{
  "decoder_norm": "layernorm_no_bias",
  "decoder_activation": "geglu",
  "decoder_head_dim": 32,
  "beta1": 0.9,
  "epochs": 84.5
}
Rows from block 4 of the text decoder, named by matrix and row number. Rows with one number belong to one attention dimension. Each number is 500 + 50 x the weight over its row's rms, rounded and kept within 0 to 999. All counts start at 0. Numbers have three digits each. After the name is the row's rms in percent of the matrix's.
# v: attention query, key and value (stacked) (decoder.blocks.4.attn.qkv.weight, 384x128, the v third), inputs 0-127
# proj: attention output (decoder.blocks.4.attn.proj.weight, 128x128, transposed), outputs 0-127
v.25 101:536626474541395579526589547489521540485475471395569518381486407448445582412471482435531484456480449533445563454573519503454576529515434497547518452526523546561552395536555457486524551516545571502477532451502512527450543458468540612520489572482486526532513510441543494560468476486493456413465522490479508478476586404474576540574538535534484436487486518461513416451544488439481450594495
v.26 103:591461411484428586444480572625478489514550427487467548428407591577484572379506497547501494546517521422565504567561407588456555455497481520500513462481552491533521459537566526552464561536471492511515508553550507519492516500447530480462427571502514491456484528578449454482436475541460446480627478515501543442502528425474479484392546532434537464419508525434510464483429544584557485458474
v.27 114:417451495596446635485587381456539505502373559584527441510440515551502564570504470545477421476473474426422466518443484539449498547484482430512569562569455461521510502429516470561522374558442491575555431509439474447561418425537474543478506476518525604461514547486526503541464493495518449481427516513523520472545475506514554493498497539542538526461567462469475532593465519417457502530568
v.28 098:519532563611465545606531480473522524516333507438560498499611428451442520432514533482431477519448499585506512470531532456472503599426536501489596566531487513535466429480495519531495475433415550445471490438424443488515523458546469563552425481498545532566492515455523492484447505564468516562524499439495447599482544395527548498451551462495529473419486557489476464478493484499411559602594
v.29 094:451470546596580494487434501531507542438412498494452514432533494494536543491405486517492416542521501527596381471555547557542529410541551549553463496467512471458574547500483497590514475510424422521550583590387447389499459575526451443573521458470503497513561453504491475573502460487497464437477514587498526484554456533508436468440522531508553569466489505618441568466548547478545581458543
v.30 095:483408575550528489489518391506449511512563471548495499516416515557585466488483501483519457519593529447437433560548506520509436554449562440546557482476407429461558554521480458453530437493354518478562542533434460524609446459517511399571440546537541411545483601538506479471502433554492465537463412590520454457507458483565561507462454577560486497470528527517480491553440578483542488550469
v.31 098:495466465530493485421471406531568603440556548481482491502538545570559569400494534513539574471520583414464517477480429517515455429540436577418451545506507520546396481547499527499459508475437429514552424535487539488455456531580479402528569476513431529399573534632458546436423482452525483453529559461488434426559481563486537552480504500502525547437525447521476522561531480511557485407456
v.32 085:612450415496501465634603480599518442477493449507506553500521549461464472506652513460433548419497517515496481557543451539515471505497547437495504499493595514575520515484496471443515577544500512625407460522482518496462438521440489487373471464480459550500499526531529466484583585466504470480396470565464487391504512593441462490523453431535515466476458498409517540479492516413523559497498
v.33 121:433449495510456553534478395511620547533535439478527599519421455406522541487546486464419596490545483589491536475543504575470506532551484572575490477567475468419526508460455529467574429446429458478541448640529563519480456489494556464550522498455480613496527534481473476430558525475529450430534549427552575474490489445533481513515481449474578458537535461509421427454466591552505470450444
v.34 107:491446553504508474461473542488410451467470453512482513517561460536490538568510395555540452544579500540493433532513483520602576656474528517433431517374484503509506530453534478508484614534569564512494500566470513410457432531502392494530475537419446490504484442465402520511483564500544573510474506518448458555496433542451504545409467485486509488466478598504551540517537594577571486472394
v.35 099:511509472507468539427437410528511495525527514462509575413535489525488581515521503536431481535446348517635513581489471584472489554490494473460480461527462554422563460446551487513482474581565479431458431566487525422561535532475538536388509503507511499541488557507532493440442560545471448454544553521542552442504528448463552584415495463485555461569497436529583484478505568486570602385457
v.36 131:465484543486581497553407495450471573410578550521469495623467497572469563440538450568439501470541531445499586471515470493452558472605427543495502510505489576440468529457567574552504507521490528545590459420496394521511424497551562526540458555472529465456387512419428515468535431453472523476468408425484460477506453529567528563500592555472526562562459532484428527527447568525489545478488
v.37 088:547472527484465459447503487522517406531480500552546549431502586533412424561556467480543525555500497589527439452466517478527477660483536456501474533451453393537474487503517612510490527484448506426513479523469524354547519626492446527454495499550436438518479404621513447480507478495561482502420523503463525519500449524517514391538442507496504517439486489486493502523644499590514430538522
v.38 108:634517509527521444592565489492542589429479528407494494414483406486491493565520500552496538528501459505472539494519486468489521455504463569551475496467555459521567475524563481476446519467539471505528552565463460561518437596491490567432532490477429477628523468524528472497539559501431452613498451517558434542476468619390431492530442558526392577470441500474397564489465571551512451476521
v.39 104:477573536581574584464461530541478456414508574515523439468467540597488571456515484522496446503532450464473517608445494610438520452405440571614564510552544507493510469484592539482468496449468481588548485608390541590499446377483551474537539543502525445533407503503496565494489496440411449426424503457456525459540511438480484508451558525511535535438495490498456487465546521503490477502439
v.40 102:407507514482452463549482420436540454458473490553507546468590502425492485544457478549469566556578456539458442408547450494450616541357500410517454498434446473515457527478388504465484474482469455481551532543520501463529461626516456526541512495533445564498480463417508468493514522505546603526555452554491522617526517430550629540528513528481496529535478537558442484533474559561508386518498
v.41 085:467593554535484441490537524474474524499447553438534394460465517541511501523359496508540553539488459500492498514465509527489548508397460538566457590472492527479600406478499358463507475501496592578486536473460515539536433536433443613579401531432544463520527486393477521577453567503483565521458487572470436566568566463466500505479551535568483566540427490500534511470557501485442494491431
v.42 095:472545499580574491482446513450427526452444564522476499534520580549529571478441471531479490503555390532499518509475583379457420387593607522496538506540479527504491521477550448506518548521549433360514590469532476481585570481489526518407514430559544411518454437523473507503506461553461474573441580512504559488401500481572443458570499537502475467519481406512584550458541482482537519480482
v.43 105:626481452489515493480475526500501550529532543527510487516429461509496500534536492541514493451475505467505515541554481430517466471674549470489520450480511493449556496547581529512412556486639546482494530522563442554501531479481453530396527510520383506577523523540474487489522547493478370511471488485520455445394532641429338497511504468450371467481481502452491480485518483529544550425505
v.44 101:533496476379491439462541598434460500498505577464493451599531551527512477490506521498552543525448589430473493392484410374511529434561474522329506502520510548510437466531498588536460520560544531458520518448593490572457557484556561506480476478525551494431451525450556413482430475541537561528602430496454509529526507510517559442496537475491485532501485571556458534569418422500463476537507
v.45 114:537463544583558476474441513486510440442491560461437429476513541587499551477495578543553440553445485430526608574510511486479422454553485516486493475504456458512516493533564569515434537535398459490496541502449474483596553476520516448482542560500440494467472503509517458451426370470457489514535468444478560418497395410486474577497507617522517589462528448490524593581467506509519463475657
v.46 096:462516510496553520651527408437594460408494492510552595469521414450535548461527495442486540506579550522481506524501487574467482476499469559363429477568474428526476505494508526499511435440452385496543476529473499536492505593565555470557550514450460491482559454503555487439505515467506516610550558514513556542424403491509492533588432514574473536470502496478386514520439524488555449582574
v.47 108:464425589491555554532580512519553482452442496437494497575495548480524503519490565475594470447546632457443404532496485469494497500448536556459519507499468429584388433511451500523524509482512474533490519482461509508482441471551457384497547515547502458430479491540488547509520505518506602540402589517482550513586374442481515531475470529553586485410515517499509520524378447473471430634550
v.48 087:512476530529546498499550565560432489418497438520501494441471472478436500526557513554603490461528436410502422499501452404541520562534530481489484454536521493553410534531490618548512493539617497464532490536470456469505349535492467524458516563535402444553465471471494547542503527505469503594470479463458421618401534604494452503460506433422419452513525551445513445511517531523619473544522
v.49 107:588417526527550487402520532497467462490569520515525497446469524584447532546446480569552488582503514521450464508453428490529489515541496557406471449453494459411478487467585597544456529514618451472564611645500445588441496481502452503490503489499466466488413502463511429486540497466497440481570448545519573595423464596496420445463512559475425506439430536570463531522559519513483468484475
v.50 107:422532397516435529419433403469476496588491553459483531456535493523547516409507507515410486560428454568470491496392549530509468458523549380480529518508508502513497504465480444524472497493345517530491517513535567534518599481557480486515486413473576559510498534456491466466378492478534546537528576537545587507431526426469606468485487522542502496465536515578569435531601463431454530446550
v.51 134:455548453515488470427492534502499397524515548509468451416584537555516538470445541480511554582392502486489507443412505577542459437428493386474492526554522526506457481474503513454477452528399484473503513521537561502518595529538459508494481484571519488557523505451607453484369503500539544499591552552435530544428569473470532422448551510561523542493494453554534481538641385476441435452560
v.52 100:505529475478512434619446468475425513563462506530447422540510475580450487576523455481477488475537484492518505451634512512520500533614470462498487570400523546437581492465517429529462559555491502519517452415498546364509479598513436596459469483465415568552491527591482484460484580537488456467400531479499477468494577528501532436446502500498424593506478482521588488492566523495498562402440
v.53 126:510419436513466517426524485428513446486485495458392551476490441430538603475548568599507563545416437541542503537442446560508501462466508426427476454511511466466531597496456480452437528531420530496448451537582517498517509461549527430531513505446471552484516579391496458483409441469514525577634499538528542504483478414457589612450534514527578464491552523512537569570455550476531502448517
v.54 117:433460553517502488643517512447494538578461482438441465626466464446567517523446555469499578434523557425518483438613393475460510444503476534497438500556485583474493459513430431441451520531560429438570501483498533445506570569524459540477438551437403583488568545481441472518512551511488588516501563470516462507550577536555460531540541567537542543533485472517483465481390457484429454467490
v.55 106:521477453498542528477407547440524483479530552494493438533492457525507574468511486521514536497456542442568548467526535530580513490686433515397514458432570562476549527502558575497391576505495539578541503561561499545450485521527424479556466529444418537418503562445497462386481480497544470433538477457472484439427517608424455567464526498475489549469514523507509492589577507525503546383471
v.56 095:547463575554527417586448480504512452492467587496428439532453476612433516540497514537524532551487505412551543485598433551503504485579507462461504493460465534476435523479519526518381533501587425471586543517434484481557579572528403508452516574502391488559487528516513426429510537411475498456480457500494417596481549514479498493478539526549409578444421503550569511511508423537519473426553
v.57 115:458569558545608521533528539509582528402474565539493519563495592525468569462460551485540612554454490451493574452508469524422471438510543507472495527563444522536378489430572503486503458514453382449511500498486433449576439519545491477484544539534489508483475485369547464497529464455479555491445513482434466535525508433530470467484588474470556561546471405562465505579461465493541387487615
v.58 121:522507448518560566510527495553548575470488563500544507504453550454498579448498573489501527487494519457477494430432502453518447399536583458474608517524592538555377478454475503513451562474567483469484540535611456482502509537518455431423534457546507442498452460471541510432545557527469550517465606547505441550395557602428437460438518404470475469465489450550588465492520411460571502455583
v.59 140:480429472536522554517559461542487518611489474469519545464441528430538530471446504495459590466536482544509452554536411525465494475542489605454540394620531532440488482536495519479515475516598397455543496606503532600440492385474551496521476462455493598447499626500524477450522564497473405426518559465542574484424525500563455502547493537503514433528471513522420425417440507448472523483493
v.60 105:435517468477473435458364482395484603541592575462515546482508461483500524461445462498462510480554490565511536405472538480472542585545409494581425554519470537444531505387510474552526437486392569571535500450507460521517500527516594562532467538424584513510433524431452491521508428498558544464495420420470553536521508455604504485478478581447521574547554554477523440516553504520444539464477
v.61 125:564438548515539456436485561556498413544532409539416390572557632598510414505504530479492459542440521496479482542488570525513401453538552467481520539514496467474523518547448519494537523565462495470407540422477514451547591453456484476471457446602602519491466482556582404511466463527518509453536485517471541378531457494492478464538500533572521501546520448469571594522569471440453503446562
v.62 086:524560524531447499488541602502583474515422583497488499444489542519443507609496546467543621540398534473563586415503572549446515526448487562502431514480446464479505507499557493460572429521444444480456500474463433415528547507544510478474523490551376555585546437469532478562562564506538442467499414387516459479537546459527466398537564491506527512505419413457464490522536465525429437470531
v.63 125:453427497541608470525411510439423532554475501489521489564501542563468527462500443491465535486601534533470509470555543539516486498657481562454527480541523518406517500458578516529496535570390487534510474515517468553507466454474508457467452431488551594442419535535480416467467496414530513387420559451455601402468442490556435439533517609488553542479423504540447504557520533451516534464478
v.64 093:576474585492555399526444494438456521542579504468540469615415519534574386560483553463471512553503555569481441528469516526526452488576564500485432515568567459500483424525433468455482465453617493494474538506555523512527560437505479453455441485541455467537382479504468500469421591541497432490503527482563496566497525571548473395561503509524511430416481507373529478493477507599480499438504
v.65 114:448556548576545610543583458551507551497434490462485486441470427480460525470446476441587415487497514460469527505528443524498470561512493559504544482531452585513543534558627425463424470538460498455402489429380462590399556437475488470559562510438532613483611514483533468529522490551597441571525502518539521449477491462450477558483554462424544521477475493520470515473481520541419512519568
v.66 098:446509509523598464480514533441462523608448521542429475616501543520485481517525526506582506554469570555390529500488547475470508445550548565573447502425508500459550544493532514454503413566400408494487485567454492532523519484549524401523575453440480498490514524474416589565549516413494445487421525392578515487545492459462485471485505568539487603492418419564489525506489504412397463543517
v.67 109:530520408412527408589542541605587511463487462517437449483448566481451509498544469457464486482546465453505544512486514513555579489528577541453419445535517482543420471542442450490538500500474452362499550518508597520496567397507570538434543532576418552519476554505384573572577550511489444509471500446441507508399475544501585531453487583504552494484515500579492474513462505440510450439464
v.68 098:498556387412516446481505490510560530482527486523454503457479554419413554452566433488445456515523447435615541496492532451486565559479476543410434463506463526523513472501464455539539503592492514410534516474490591492515515509508562540537576473451438457507553455443379540571553483508504553483528449465428568472426469477533611575421499597577543505628564499570545509463460511451540489488523
v.69 098:529493468458503470489484538566487444453572502470519449598435553448589483526463521500509630527509573556422457537513581456489420448501494508435585500495568438455484561464383576536545520474495546583498507534589514417533435596466535480431430467541502541464497458523477367450472513541528545566472515520449450578491483567555422441492479498487442501501519457395513489590501492552488419456545
v.70 104:531498500541528510445484409392498513551484527438487579495526508544484476505496489467497457439511496421596532395599492582458533514581476445595419515486542447516576433501498443473468486539463506548532468411500447555576511547453483546502492558402623477501471492602559529573558422462474505512418496539444418438564479513453505533569484517505465529551540569523483490516459558442536644548490
v.71 102:422467559553434498442415493424500548553479547519481530445589468558555526507417497526509567567493484458613485412517554490520506530461471452529516498541503501506483461491454503460444512500490471545567470522567439427470450618479461537497447456479606459478518556485513454535403483475422500486591469600558474530560506517389371573493540439443495468553566545572502512424501496539505556393446
v.72 102:451536547523509458488504406413515518546591449425535528524466529493619519500476558418559529542498498492474499549461539435504432551537528420475498498473549557368578531474432492441449360557568580504502439521483490499437479536485478551552453468419482406486648554474459498467392486458519500508570559521525510469523507538436491450510467478576407426542521463492553515473510472557465553452487
v.73 111:473412558588459600468572460528543472528444501468503521506461427504513570535444505520572484565445553491413495427551512539455488496500487498501588494539465472473529578518546632535493502476451361609468496484522429408481481555498517457533551537551496594397562467507518389503529487522553459537551460490523462524483505525460468496452522516387482587466420530504477449604484514499419581515544
v.74 101:435480434585492531459504571515461505467422504479468594466546508455419558423555469564482380524554497480560570457460461489498538509467440491611579497472418533537530493448602449553489527556440507502495497452492525500450462515519486500522473464414588499504533495424499480532617475451505582462440456543427580422581496447529615535411552554455555519575502512592507486460503487423491552505509
v.75 105:498533565500464557440581444488534486457523587596511473393563489518516448526468541540540587511547436513510491503443486493447423437556455487495589498503418456546493383432512510411520540512500500481570596481452526483576442543489469493530417497435536517548505564456520506415486443608368518571493535578509472494490498441479534542517456464559607449546540561566494569451421501506560463481459
v.76 096:519502470538578355551436479499527526484535521446547482504526433493493542543478472534562565538468504481444510492437507440546545527427467514493593541512433563456497537557493482542516427501568497535489512565546453423422404645467503507461576435510463467500494446409580478470534553452491453444608456551513455551546557488555419473431525436526494548554397473553536512414511471547564540420445
proj.25 104:509488493468614372524510545515630458516521592516449445425518454434567534563510510481515509600527523456546530478459517593574511534468472473523422519548485506478603532464488533422552467521377407458500505497545466468444580478462490527442475496421445503450472461451514565593582530460509500591608492523483487511558373545454527496485486517480427564482467512418477539502495439499473530458484
proj.26 103:456479538472503454533537514522593546556531557526528507560536435467585524488582520503539515547505463549540465472461593415472484423512401451599475492420472484463511501466481437529526533472440487412584442513511481409533530547531522572560503469550520452493505559451530499560470470469454529464473483538478484529525501465528625561579522547637444448467486506468582545419424472419369598530533
proj.27 110:524515497472472441448520536503485440494529481426526555436447473486515484496439563461548528457558460553532467423373575421455502618612605492514423487511538546487485580461436514492539547525565472505479595433539443484508554481442497482498480498467495444514485503639454540555481452490538559534500561578556452510406449521437400515463553543490520501522541458445557397480594431583483538489518
proj.28 099:467490517500510423541454607516505430528480566552426477443398436447506557630508512505464497489503503461487422505405513510515584452548545436463443563564489489525544598457517529416559457537564487546452528522596516592465469423446460478404437510472502557428498460541477498482449554484468532552516491536575537508453400503453465516527550571560422521493567559426490510485509359534535497503536
proj.29 097:611418465498485490481446538536497493496565439492515491495484518508459454459460454578543518483358411562445417546546490500478450595534456553485586569387543494470431515566434498516570551470566555497440480485510578512551491458495501483588567475639465421492440503526536536424435379518463553579543504428540461570534532549493493520483574508534510509577488545501494426514534457499452481523487
proj.30 098:479550474469492519393518561451558549502522420441545592519547532468435533492505467481445561527501518527477545465417495392453481489567579459459434497527440505477442531581485512631536552508598458536472489485481379487483518571460455414532528387493505514515481437537489449449501454478543583552450572490567414564481603490482418542598507474552490440512472596544509525513551494546502534451546
proj.31 097:472514379531467526499522502519433480516397392471495486461512526514464446490451558514473454492496433606576416537548598475597463499503481561491503449412543505474543520491485481525503589459487586484505437497479513437523575599508497613531531442500570498436445576414483557459500472565463454399469498473538477559529512442452550513452524512523519497531505402552561533431451626483436442557472
proj.32 085:404509550557505537403465515393515504416557502491514468528549458492547460526511541488460558427496473467488563502594613479490532578498419550546505477509503505436549615467444443499550540457464490454475567517400513450587548488480443440602555433476512518412518520468497556442427438466528523416583501555468549482502448398563448493488472492453503473565447545538462449497529487507632560517475
proj.33 123:481592549462530389539533557482456474524503488476598437510517585491449412473479471477467514495478412516465433527397487489527581499503495470519433518465487447471540491455572459511523458574546490485449564437483526449558610606490492558541479512588520559413344467547500535517517461522533497572455459530524405453528434448510528445497456532549533594486477511447543562580492443530527577425562
proj.34 118:543497529553553552493513437460563503499510420614461497479528444536467525436407414540500520417515490510509526436519483441505489429543494532527514433465548453547442459537452527514544514436540433585576465432480544513451485471415573501456493572534504486593524529428586508497460475496556487565635492484481505616517477382500454418565525494490490497562530470577483411589431553521415424479523
proj.35 104:529548596493543429589564532525531479529502533481519443471580559523469356441465476455473495547538481464457511551591555525441525510535433564570407606498416548453568514517462484524475646469407528475571504498481482460487517569471544468554442538466474438427547464513458554612478415482501462515506423583493541498507475491566464456547427539545451533494509490425504515525509456531416447464544
proj.36 130:434568470504489478494606374520595529567526433518492501455431514528504517553461502512504416530559479558583439376411554517521543423483588479489488615563465410451492429511509533492542485490488465541448511520507564507430424410526469543462463435592433485550505514559592457446532556515502538562539540469498395478524504470513443520519520547529511429505577408491499505489451399548494515496541
proj.37 086:543433559580445561501482492527530499429540525552603456484516522445499552470509452460480529374415458484465525534561461526477478520577443517451586381413602549562483543528451514545498460522505489567609539405473509554464474485440502444478465515459546498532454442453434532509462505482422543540560508439508528599510453356515430560544509508466445524481530461593564552541484524523458493555445
proj.38 103:527467462466466531422518543508546523512514435666389609476462579540536537485454517488422483449509455511535550464467497485577506555496541529537563408476586478525547568554460582510541455507512535525472558510478523490497483460430558512509441478370523508518441509440538453487510547506492432525574408472474496486557472395442386489418526448472550401459533520452481488551504521473494447618532
proj.39 110:487500515522477420569561539475539567597549454360440544581475521486557471480536488520514423573453462514550484407478509442510436553624588461483440614574420437518506455586419461569505465506467534579390511534570361468544434481496483496467469454508553486478497513460459469485496426522497499544574534489534517465524523497596454481443419504517419481482513493481489487466480495538468564489501
proj.40 102:586561519464535458469521503504493424511518522523557458486431500567476605461460455508523547459386564538485491517535489462550470504536535506414505426470518480517460448490536526549513504600623500520609532430554529629500495422538447516495392535476486451459461584466559474513497500492493468571451429483465467521446562556379409437513553537452454565475530459478466558573466418598437514477507
proj.41 084:541505436522511424440473591499523470512562533519473569447536478510580525463568464526623431514467541451539465464557442526479488530515482458458517547602531488500453469612477588478503639570502457491524385510511394591453538473514493483488426610471458412569529605396503502485488464515442508541569420521552489524447536566411470485466482485466521494439448523517415484493455501499499487450493
proj.42 101:542445575446456544481537543510512466522546502498483446498422569433471458593605525483470504508502540470469498521525471547498500572437403500483463591513434539467584451670494513507481518448544511481522462551490452527387354525494472458544527441479504532526548542480465559581550514495475470431460443506471583443549624540557503587502510493505489441470483466485501485429568542471482416595576
proj.43 104:463478543517452619511509431506569546480484481612378560486550534495503497513522513487492505458552458429569548467458507476510606480452479505565468491459540552507535511523470492476511463418427562463482503533443553329482472519478603497534548431417528523533533469540563487511514560510502466445531475507458503477614451317479484483520507444490535426520540486549516426495542541442469457615526
proj.44 101:492467392515524612526521422498459528432475485505524567432445408503478578525524521591514440526522506571527545496492504552564442411516497542520602530466517534478444479450538519448490408435431452508489488564423532504484450436607481494485584456523460478526534482606498418500589574546499487424433535485446432464428512587469577469506594551548501500522529403491504485432533526499447543558439
proj.45 118:416412504512466453484600461548512595579467531419496534474488446513447479452504501474452442574542526633512433509458507530500468502491487525424528496452451453544566538462435472593504522505536530567569517543571498541491417479491506551486533440416514477511534445557374515542515481462504502463447541492610502506486536593547488561492523496538511363515537451471512593409461457414498509625471
proj.46 103:554528461440562437376607558565512524516496445551423436596424543476455554499435542503446448483436455651499445502448456486554464581536502464479539457452446469569544522402561490512543449503587558574482596458522534556540534458445450586535548476477509564450382542458436490494539516518532491472456488467520487475489511538487453486452513526445524535466490522403459553539508483545510487492598
proj.47 112:529468433476508513412447506419405546491449434458488558531507457486426524560403474541499583541505523667496527490482491516507458541507532465424592455465567449569467471504533495515462434482540549594513501472523496589570517396418421548503603415501550519521435542470518467447475431443521506479476614537502488531449550546513464533446502519577471505501423549525416521459505529467602509443501
proj.48 096:505521502442496568494519444520584516562507501548418526545438522586520611557434472508471547526497502456598595487567528469546510475551530515479499453487486506534506494584521527482473467439524577570506527484483504430431452473480527431502503489465510517552457523501629348510518580486550479468607537448380562518568484356447446438521590409518506495493510467533456447547469548540441465513545
proj.49 105:551451479467503624567536484533593528470494451570419526504458509499496458411502453545488443436534409536588527421506456460522503453596527498532519509457615521595474495505447530558497407459465523591488453451414500439461445471558608486444516492450595482563465483550516485563539564547500475522510497441437460494539469397516451442562538495513461456482525441586471429522474549502462478611470
proj.50 108:584494526542514513559493576542416485523469587424522433493518501479543462468521493465489471505475535470385494480560482524448406520518474471569461539498459565464539483453430415539477536482559445460516451517501509546481500601470528511536551568460494518429559456475385596553510504571448475478348452494548527483515512662546555537563468511390503567536493524511539546411500499608473517455467
proj.51 135:570439455569490509551505559530459515462433572379503471548459468515574481447563491514572395509479525501453532562570403496527361540575454547481500513476475544543514525454501497521444537513510487503513488538486442544404475537576487490543506572428513531449553509545357512560545477564463478421421452456523561480467523644489579474531493518423475558464536516530532547418514509524469510517400
proj.52 107:462498484601403560476527498526564495357581492534510532379600431531494523490454450489484513459492411448496553462489535493491549470452421514547544496503527522470498460598419505444541603483467425429489539450503540471443524478490501502547375556557404495525586495496503550541448448463499556547547377483502496525488498385488484556565470522497489458542478502563503477493527511594436448579508
proj.53 126:504493546426619434554484465496447572573444538441513459475521471580442449447436435532450454518572520552425458537570513474539466482492468549527460527501376477506506531351486446575545553492587476508596495534496563540511502593494587523535550563469529464401515496493478515566529480514562416461414462531538546553479474647453497424517538506426541505544498462458520498459480453487486488450496
proj.54 118:506491420466498425391440498495455481429498528506496549417527435523464456562482517498571546552515454585523519522481472572567573477376468478501499502500477475477506473496629468425519526555549494449503575485544505496524519372566466560587512520517445517517492582556543523577525443412532508473453398550497493399454600538359578478462482489574551532535454505484446506453499487526571486488547
proj.55 114:466525480582476576535554400470541563520435447575466542479528419558454455440496460539488404486537462540547493420442479487514569410544522513585476524492511435495536475440469466464574478448453481537456515486454584365425530511517565594521531537556503502562543506531464486488499538520548490461503516418564456561514450401500561437595558500456523447552575460565572432505469448540400490561455
proj.56 096:515445467528464537449539444576560551428495499481380595401556470589530529462425486467527528505499463589549529416477473428576508576503489531509536473467543508526488458530497451499501523493444561616515504457517521470428392410585553578522457514433490483525531524613493501552491485517490505485504453454498567446465564458413442471510531530534498451555568449550444524469479465501433466665534
proj.57 117:519469436488474409429540518473491474577511481420480468474410500500507495542484566509544444528441504602522474495512477511538478564542447551387506531511447425495523469582555543489484542593555600541486550535495487547387408429610437516559492434441524553465441545620459468486540470553514505459501569447523519458474549558428465552478501569533477506430536440411478597494508398473503569513483
proj.58 124:600448519511449625470476477454425481534443503469397510524458544551538418577483515476518574497452483490477562480602470535518476572552462515551471529499548512422553486622560495405462466458490598530405498535399509465373465497502481489586562423438513534472523583552470441458557512555525455395460540450438622441583504468477523504528503496471483482515499509480502474498565497517510476535491
proj.59 136:505528490419509450547483604493463465436512551452510505553508519451445368520566535465469486552498407540549523483478548499517555498502478468567391548492457507450542516416579459505498436468499579473451481492446449390619545542555538493563516500566544549485412439556526546602557505482546507462422450560491457345494527450514537431468459475541502578517434509442449479462546515535581539493513
proj.60 109:504563532531476461572545506586540448556447480546554416470416521437542531516510461513541460560508496420529417444444551554497547382475537426483472619547537517486497475536499565472487513534503384456488449462573548526480470544490481502451449499605442468522479453501456507457511546510454541632473477478529379526513511599488498555559486543526540492488541457518555532491424390605486549391520
proj.61 129:418442493513455550534469484447504513427552558381605495492561482497475465425595490461493491489580552526478513582493492522422450511429435533474563454514470507506488561470489496563464566497482431471538471539451446534463471504609438457522505471458488478490553425570393614538500501527473542412468524537559538511419552569592610544524494516561482431487497567554523543416514526412564496542425
proj.62 084:452453427501439423547444584462499473481529530503613469481515455389552486465572522473537436463451455464451497577496407463525525519505414533442570428428543512528492589496527561484473515650471515481540548475511514505459457528568504522524410522442523498475453493622487497498470499470507527515561529440544528513441454500419449612426472537504481515388481415502546599477536469396515531549482
proj.63 120:435488452534449538538596511482572490405549490506584495458494445449452465488571494532509405485523425571512497411392564534459559472517444465509488553503510418478549480530461493544521484426533447554473466479447549463458459485479487538551524440620485525555503383593450620513518491565523568548489451468515376492493528455612526578575483523497520504534535455576547517440530449563531566500473
proj.64 097:516541382424525558446533631449535587531531478570437439448521472460419604541445520587563491490487475445497489524424457472496532516453564398513530498444450434444388439428560495460503485499482503457498486567506517490601534528394572442470467523539519542557483469540493459464524502558552554559445490601516451441561528542456460540469519376511517475570498505516451521559504553460528538507476
proj.65 115:582497592513515456467395503545453466554340533451577489548495554432477491493555479458502534439454502555539522533535420487534554463545409546496471368558529537550528433506519523384464556475472574490515560414589506518386523519496498494510513522521491539574457583502531565462485508428477487473597488517501556574485524585530450550512488529505515570479510423481498422470498549455476486406430
proj.66 093:493399513543457486587529468550508429502447473537533521527578426559559482426521501546510464347457438481442504597448421541500497447487439475511522509506495422501498482496559550501464607485575558495430432483468444479539577509520503546512335567534456520586420461451458512473491472602463535533433443518502525547538495529607451548601516496506551499444539535489529496496464450575515447478479
proj.67 115:466527486528464497520552507542513466481464530581506555465486555590528441543472414516521505380570501502521575517504477490682478491451451514555631463436450545550456493473455503486545447569457483500497500447501493438551529510481507612477510537444511485561462497516480582514497530496503424544558459549534464488464370536533553385418535442384536473515595438413513510470445466574504522501503
proj.68 103:510479545568427471549575495506488467531476554491523551543505548584599375470449408469430479480612506557516522448564535480558504497455429589478505506511438505534524562531450444493490467559490466511445509458482505455477490536567527648472504446418505528500522481492463550482523546446513407436585462484550511524483351498566596378505498441399530451472522494428530532507502442490441537504514
proj.69 097:481518518402539600400523497427471484445588457527431501495474480509480560519458483531518456442471494439462451473485465477519486486517640501445529499473509461450401523486478561626547474446608445531501487601492538533572509450474546479474493439580472527478467482501485512481476463590553470468423561542411466442484442531426473504371569452542518475515505612593513504482540524454574578561509
proj.70 101:453521500521383427613493497488500595425431395461540494542482493520481511533539484525441520649502467545494493511473628505432489548503549481514426489522545498507496556557420440482558529446493554516477536559527497440582462447547556476486473525491515453537532429484541480508572477465456523481512432505597472620521554470550465538615424569480435477466510471535480480520488510521397363502465
proj.71 097:476522466507572471529584423517505561497553409446404502518442502468459418526551518466478507603481475531475472583501415486392448578531572516453453626546549559476617494517489552482512508520475565546567520526433480580433472509471561439477607490440495508475564503476492442517545457498531542513444442516536551498450530477520519510485443545584448379476442515424494497486456583440401465542522
proj.72 101:518438474420584540537539545512486528594558458432454508522503503403476502457492468516481467548501429493538534497625514482400547556481476511487409551613473449508419468573573508477522590422478508491463494537535532537475460486457533500504549450508496563497460399439473442467567502591558557447398458521578556509530463554512428540521486451444567460595450511497457516529542645434499520537518
proj.73 111:513515554444549541491408394469463432463471540484505441494409506418535495491457577459482508451489478531411544589450463529459469447597626502407500436521634596525502519508524540523460558450562449549549539489551473527444543432487504472528454508528463547511522585459506550468436458446486524523424522505385542544463541500560415528497493549642529557539568555558501471471496495496533481455504
proj.74 102:456452620586396429536533420537534472505458479460526503534487498506582385477517478409420512508522506582547449475525525571509585481473404562409456475519512525506651562507475433494499509525526495525436514450502464522467443490596453609555583503429500458489522535501478509512510544405472502395555542467541564543436540447548599524549459549502454524487452502516529500444464446509530465469458
proj.75 107:553468463553517468468412470554460554517521472440437510470537485545527547462545430551509437669470577501494471443529513506484505505475567482525414521606461472454545517562503524561505499597530471538516521598471424562392519488502500443424475457449533474508555570585542391569463466493424525464514449487527469476571533552425480547549418604503373497487457508435515555497461499482480461540547
proj.76 093:491466498502566554455534416431493515607553567525439536555471562484550464465497550403483524464487449536531471549574446471364445505539511515453512597442562541512486412508519595475464517506403479515486495462431540586556514552517531555489510444469442550490531534426466522445445442519561560530518567402475599479441534485490583522418486458591438421564434510479449518484517500483511517457602